config = dict(
    encoder_norm='batchnorm',
    encoder_activation='silu',
    encoder_kernel_size=25,
    text_encoder_width=128,
    text_encoder_layers=7,
    text_encoder_activation='reglu',
    text_encoder_bias='none',
    init='xavier_uniform',
    optimizer='soap',
    lr=0.0047,
    precondition_frequency=16,
    ema_decay=0.99,
    lr_schedule='wsd_sqrt',
    decay_fraction=0.2,
    final_lr_fraction=0,
)
Rows from block 3 of the audio encoder of a small contrastive audio-text model, named by matrix and row number. Rows with one number belong to one channel. Each number is 128 + 24 x the weight over its row's rms, rounded and kept within 0 to 255. All counts start at 0. After the name is the row's rms in percent of the matrix's.
After each channel's rows are labels from the 100 clips, of 14848, where the channel reaches its highest value: "strongest on" is what is common among them. Only what is clearly more common there than usual is listed. The data: Morse code for random letters and digits, with fading, noise and interfering tones.
# convs1: first pointwise conv (encoder.blocks.3.convs.1.weight, 112x112x1), inputs 0-111
# convs3: second pointwise conv (encoder.blocks.3.convs.3.weight, 112x112x1, transposed), outputs 0-111

convs1.59 101 [141 125 132 114 124 118 136 129 139 102 145  64  78 140 183  97 162 137 119 101 153 115 136 129 139 125  86 156 106 111  95 136 153  98 103 121 118 130 118 145 101 109 128 117 112  58 127 129 181 110 137 122 153 115 148 117  90 153 130  33 141 137 143 111 141 152 154  97 174 124 128 138 121 114 151 109 164 103 145 124 148 138 138 116 129 134 107 109 128 104 179 108 108 119 132 146 134 101 125 135 172 139 118 117 125 131 106 119 113 142 152 107]
convs3.59 087 [ 94 158  80 124 138 135 125 119 124  81 133  70 105 139 130 122 107 156 157 111 125 116 119 129 110 127 111  97 123 109 150 104 135 152 105 111  96 144 118 155 155 136  97  94 142 116 110 100  94 156 129 122 141 104 111 119 115 106  86  93 122 121 126 129 136 115 113 136 121  96 131  96 158  70 155 107  91  99 122 119  85  95  67 110 140 117 106 109 138 106 116 103 130  92  86 118 132 124 130 142 130 128 114  76  96 142 112 169 175 118 165 122]
strongest on: speed: medium; reverberation

convs1.48 092 [111 159 145  68 162 109 187 137 148 131 125 123 119 125 149 125 145 114 140 150 120 160 146 125 101  96 158 111 128 106 133 149 152  52 164 102 102  76 155  85 113 144 128 156 111 161 140 157 117 138 139 125 127 138 100 139 113 147 117 144 106  89 170 143 120  75 154 110 174 121 121 108 124 166 124 120 122  96 103 134 101 136 143 129 144 113 123 143 141 106 115 140 158 115 113 123 135 138 125 137 142 119 180 152 100 133 141 138 106  98 165  90]
convs3.48 112 [129 133 128 184 117 107 113 130 117  90 152 130  83 136 138 153 139 109 164 130 123 166  97 114 150 107 178 120 139 125 115 148 160  94 157 144 112 139  95  97 113 135 149 182 122 134 117 147 132 156 125 130 139 113 136 182  94  83  88 112 137 144  91 147 141 165 127 160 117 169 129 165 122 117 169 181 157 152 119 113 150 132 129 134 127 155 140 116  84 150 124 163 113 127 129 133 106 149  87  90 134 126 142 127 165 130 126 125 127 168 161 130]
strongest on: speed: fast; reverberation; the character "e"

convs1.82 111 [165 156  86 160 182 114 164 118  81 141 145 118 113 136 130 120 130 147  83 163 106 104 139 142  88 114 112 141 117 137 162 128 145 118 129  90 111 110 146 105 108  75 136 110 149 134  99 130 150 123 123 115 140 116 121 117 175 114 140 100 136 161 129 161  98 103 109 104 152 104 163 132 154 157 138 151 157 133 101 154 113 130 108 149 125 183 116 139  89 136 105 105  71 125 167 126 110 155 108 155 131  90  91 118 152 127 125 142 106 146 153 132]
convs3.82 094 [ 91 121 181 140 135 129  99 151 111 143 130 107 128 167 125  95 142 154 138 136 118 102 119 145 144 139 135 112  98 160 127  95 118 148 139 142  90 121 120  86 125  76 112  91 127 151 111 150 151 140 161 157 157 125 116  80 142 157 129 129 160 168 113 122 104 129 127 143 134 107 120 126 155 149 137 136 115 130 122 197 154 109 171 140 107 145 112 110 125 120 171 121  61 103 120 155 155 160 112  95 125 119 120 123  93 138 126  78 169 130 154 143]
strongest on: speed: fast; reverberation

convs1.6 096 [102  98 109 153  90 145 119 105 144 134 153 146 110 108 148 147 118  98 150 134 126 121 139 162 157 175 117 131 103 104  98 138 205 137 120 135 144 132 106 106 120 131 197 137 111 156 122 107 119 130 105 144 122 149 110 148 119 116  74 139 120 150 104 147 177 100 172 116 125 106 114 139 153 125 112 132 157 162 172 132  88 160 103 142 112 103 155 124  97 146 141 109 127 168  97 150 143 140 103 149 145 105 115 111 120 142 118 176 114 159 119 110]
convs3.6 090 [153 108 122 143 129 154 165  84 112 120 147 105 114 182 163 104 177 141 110 105 116  98 154 110 114 107 135 166 102 125 141 115 125 118 141  93  92 123 130 124  83 135 122 146 143 114 147  95 180  95  91 134  90  87 155 113 133 103 163 148  79  85 117 129 118 168 100 128 103  96 125 156  96 142 152 136 124 113 147 152 156 109 139 136 117 138 161 146 100 123 166 129 133 134 138  80 110 145  80 122 129 135 100 138 117 139 131 121 131 104 135  98]
strongest on: speed: slow; reverberation

convs1.2 087 [178 141 134 126 120  34 162 113 127 168 126 136 121 125 117 107 131 155  99 115 124 109 113 116 107 122 150 139 171 163 154 129 131 147 167  92 147 156 158 106 118 103 151 117 117  89 129 161 152 101 105 134 141 117  67 119 147 145  88 139  87 162  92 147 168 141 120 102 120 141 127 136 128 123 140 138 138 156 130 144 140 116 130 105  87 150 126 100 105 110 162 174 127 123 112 121 133 132 140 149 113 128  97 159 125 147 156 148  87 133 137 105]
convs3.2 093 [141 167 105 142  96  94 127 132 105 137 143 139  95 156  96 112 149 136 143  92  86 148 109 126 112 138 119 144 132 125 125 152 145  79 159 121 159 139 127 100  91 134 107  98 128 173 126  95  83 122  88 108 119 147 186 118 134 174  83 145 126 101 119 112 127 147 114 146 119 141 100 146 141 111 126  88 158 119 141  98 107 135 123 131 151  91 118 147 121 149 130 145  93 153 131 122 141 152  92 124  90 117 137 129  75 163 155 144 149  75 142  96]
strongest on: speed: fast; the character "4"; reverberation

convs1.55 099 [173 138  71 141  78 131 150  96 105 112 127  91 105 167 144  86 103 104 128  82 131 126 106 130 153 115 114 154 168  93 111 142 123 153 148 124 177  93 145 108 101 113 161 161 148 142 176  97 117 159 131 146 132 148 122 137 125 134 161 143 160 123 142 129 131 112 109 125 125 114 100 149 164 120 162  99  99 129 160 134 116 126 125  96 174  61 140 129 135 115 114 132 124 155 133 136 123 164 117 107 110 155 139 118 118 143  99  89 116 107 120 123]
convs3.55 090 [131 133 105 144 140 117 129  99 141 133 100 109 102  78 163 169 136 146 111  73  92 147  95 120 122 106 141 123 144 134 142 101 121 164 114 165  92 117 102  26 146 105 139  99 120 173 138 118  83 102 150 145 155 110 149 140 118 169 132 147 132  78 151 151 138 119 144 115 147 121 106 153 110 122 118 122 118 185 120 122 114 129 144 122 142 121 162 168 118 110 164 119 130 130 117 123 160 114 110 114 109 126 144 139 124 138 113 118  88 137 108 124]
strongest on: reverberation; the character "e"

convs1.49 094 [127 116 138 125 105  95 126  92 152 115 146  71 176 143 124 158 126 105 163 142 147 120  93 154 138 152 155 128 108 163 135 115 159 123 116 147 142 118 130 155 106 123 109 155 110 143  90 106 118 121 119 109 135 119 126 140 157 168 110 131 129 155 140 157 148 107  93 138  68 125 102 128 118 138 134 156  92 111 109 129 171 212 122 149 131 116 131 136  90 151 126  88  95 123 105 130 134 129 129 147 153 119 115 144 199 114 111  94 121 129 129 165]
convs3.49 099 [130 123 105 101 133 161  98 179 125 132 150 120 131 113 134 118 127 110 144 153 132 156 150 155 157 127 139 105  87 107 163 131 132 103 123 129 152 182 177 132 124 102 133 151 140  87 143 101 113  91 130 112 141 125 124 188 139 139 143  85 106  93  82 112 176  98 139 124 110 159 138  79 115 123 147 118 124 137 154 162 133 130  91 182 131 120 103 120 140 140 144 136 113 147  90 173 116 135 140 173 121 123 113 105  96 104 133 108 139 102 155 100]
strongest on: speed: slow; pink noise

convs1.72 096 [161 163 133 109 132  97 114 120 145 160 106 116 108 154 120 171 111  96 111 154 129 132 120 135 109 130 141 111 139 114 139 108 111  74 162 124  90 196  94 123 151 129 139  99  96 108 134 116 122 130 140 126 153 115 123 129 154 132 141 154 104 100 130 136 162 133 172 182 167 121 150 158 144 108 123 115 136 140 147 158 128 173 145 133 132 129 103 127 119 111 111 154 132 135 132 105 167 122 143 105 121 109 101 123 137 173 111 147  78 150 214 125]
convs3.72 099 [119 132 116 117 114 139 107 118 129 155 178 121 120 128 129  96 107  78 119 165 139 112 134 108  89 121 118  92 137 112 155 139  90  83 158 141 155 157  99  74 150 102 155 156 145  99 116 113 145 168 117 113 176 140  71 108 115  88 125 102 110 155 144 125  90 101 130 134 106 127 119 138 151 135 134 115 103 122 143 146 125 131 130 112  99 118 106 110 107  93 190 131 113 143 105 150  96 124 137 140 174 118 127 147 109  67 130 130 147 132  98 151]
strongest on: speed: fast; the character "8"

convs1.97 096 [125 120 142 135 128  86 158 130 121 121  99 151 173  87 150 153 135 150 146 185 100  95 120 122 155 150 107  97 135 166 133 134 105 107  70 153 129 157  82 154 135 106 123 116 137 102 117 170 107 167 117 122 119 133 133 113 151 153 144 105 125 108  78 151  87  97 150 129  96  79 120  71 156 144 160 135 137 136 136 129 160 117  91 115 137 150 147 119 131 129 123 128 127 157 116 133 142 134 116 134 146  82 118 118 112 103 154 116 173 132 166 125]
convs3.97 099 [ 99 132  98 145 109 105 127 146 116 136  65 148 126 111 134 108 148 116 108  74 150 131 124 110 112  91 125 101 166 120 142 131 137 135  92 109 110 106 117  97 150 112 126  96 124 103 133  94 151 141 133  74 111 130  77 134 133 147 132 128 126 142 169 105  87 134 145 149 119 125 127 105 129 102 106 115  95 151 139 162 150 129 134 118 139 115 131 147  69 161 109  96  83 100 105 125 106 140 118 121  82 106 101 155 113 112 100 151  98 117 135  57]
strongest on: reverberation

convs1.7 089 [146 162  89  90 119 144 102 103 114 120 135 127 117 159 108 138  99 101 154 154 133  82 180 156 115 159  89 128 177 138 138 129 103 139 120  76 105 136 117 126 126 144 103  98 120 132  89 132 128 104 132 107 138  96 186 173 151 156 121 112 163  97 126 141 115 110 141 149 143 133 163 138 143  90  97 159 105  98  90 152 141 135 125 157 124 104 150 123 132 122 114 162 124 141 147 119 119 145 144 135 164 126 103 164 166 164 140 132 147  91 105 152]
convs3.7 095 [129 185 132 160 151 116 111 125 111  88 139 173  93 103 142  84 105 114 142 102 114 141 133 124 114 140 109 143  66 129 131 134 128 128  91 150 107 124 128 106 140 114 123 112 139 171  74 116 122 125 156 104 151 119  97 147  96  76 137 129 174 119 116  99  73 133 131 120 107 111 159 120 148  86 158 135 108 145 102  94 127 101 127 128 126 142 127 108  78 124 121 137  96 142 144 101 144 123  98 150 138 107 153 108 112 148 169 147 148  78 129 119]
strongest on: speed: slow; reverberation; the character "t"

convs1.24 093 [119 133 169 108 148 155 116  92  88 128 155 179  95  88 117 102 113 140 100 100 137  85 112 102 108 112 104 171 116 124 143 129  78 171  98 108 125 147 126  84 125 107 123 118 147 139 112 143 125 112 111 112 156  88 119 149 122 114 123 107 130 146 146 140 120 155 140 141 126 134 125 127 146 171 110 124 151 157 134 103  74 127 152 128 144 132 125 143 139 159 143  90  92  63 101 108 124  88 151 134 141  85 126 116 107 150 166 107 120 166 150 145]
convs3.24 104 [138 127 124 155 152 134 155  93 142 109 121  87 179 108 149 148 135 138  71 145  92 133 127 123 133 120 181 143  81 110 141 114 136 136 136 136 107 115 124 106 132 126 128  99  78 169 127 143  98  99 135 125 134 117 121 100  92 116 132 126 139 114 140 158 133 122 106 136 102 146 105 144 126 146  98 123 108 134  89 142 131  70 121  72  57 158 125  87 125 116  76 163 122 139 118 114 161 151 164 148 129 163 144 124 109 120 136 140 108 102 149 115]
strongest on: speed: fast; reverberation; the character "7"; the character "z"

convs1.107 097 [127 117 119  84 112 137 112 105 121  90 128 104  77 184 115  81 133 158 184 126 126 140  86 106 113 131 115 140 134  93  99 155 155 110 123 150 115 120 137 140 162 154 132  96 145  98 126 136 136 138 126 122 141 164  89 167 159 164 147 144 150 167  93 144 146 100 126 116 170 126 147 105  81 116 114 124 115 125 144 128 135 129  60 144 138 135 179 148 116 136 137 115 160 126 116  79 117 162 136 117 157 148 123 141 142 141 138 159 119 145 149 119]
convs3.107 082 [114 109 153 164 123  92 119 142 131 156 113 131 116 141 147 182 158 114 163 130 143 143 102 135 116 135 131 158  58 152 148 122 162 110 128 133 147 108  84 139 168 130 126 111  96 132 132 196 143 130 130  84 146 124 111  88 113 130 183 115 157 106 116 121 113 133  87  89 167 158 140 165 126 137 151 142 141 153 114 120 103 122 153 105 127 194 127  98  97 148 144 121 126 140 104 122 106 148 107 114 128 119 118 155 150 100 119 143 146 152 135 115]
strongest on: reverberation

convs1.14 082 [164 101  91 140 100 146 117  89 124 115 137 121 147 126 100 123 163 139 125 131 131  65 115 133 142 138 129 100  93 111  98 133 167  91 113 163 112 145 162 170 128 118 101 147 142 127 108 147 119  65 165 159 143 101 156 125 116 145  84 120 134 134 144 113 140 115 131 140 145 133 130 149 128 109 162 188 117 141 146 126 126 130 141  97 116 124 130 155 117 194 102 121 126 151 120 162 121 120  69 127  98  99 105  99 161 158 120 135 141 134 114 164]
convs3.14 099 [139 167  97 140 105 109 125 104  99 127 118 151 151  93 111 114 136 172 128 115 137  89 133 142 119 126  78 154 117 172 145  95 136 156  97  84 112  77 132 121  68 122 134  97 134 112 138 103 141  85 150 156 118 103 137 113 118 147 123 127 100 121 137 100 126 128 138 122 127 110  61 108 158 134  81  67 142 116 128 111 124 118 156  82 135 156 125 131 124 115 127 122 135 111  91 118  86 115 117 118 124 120 126 122 112 158 125 160 144 115  80  95]
strongest on: speed: slow; reverberation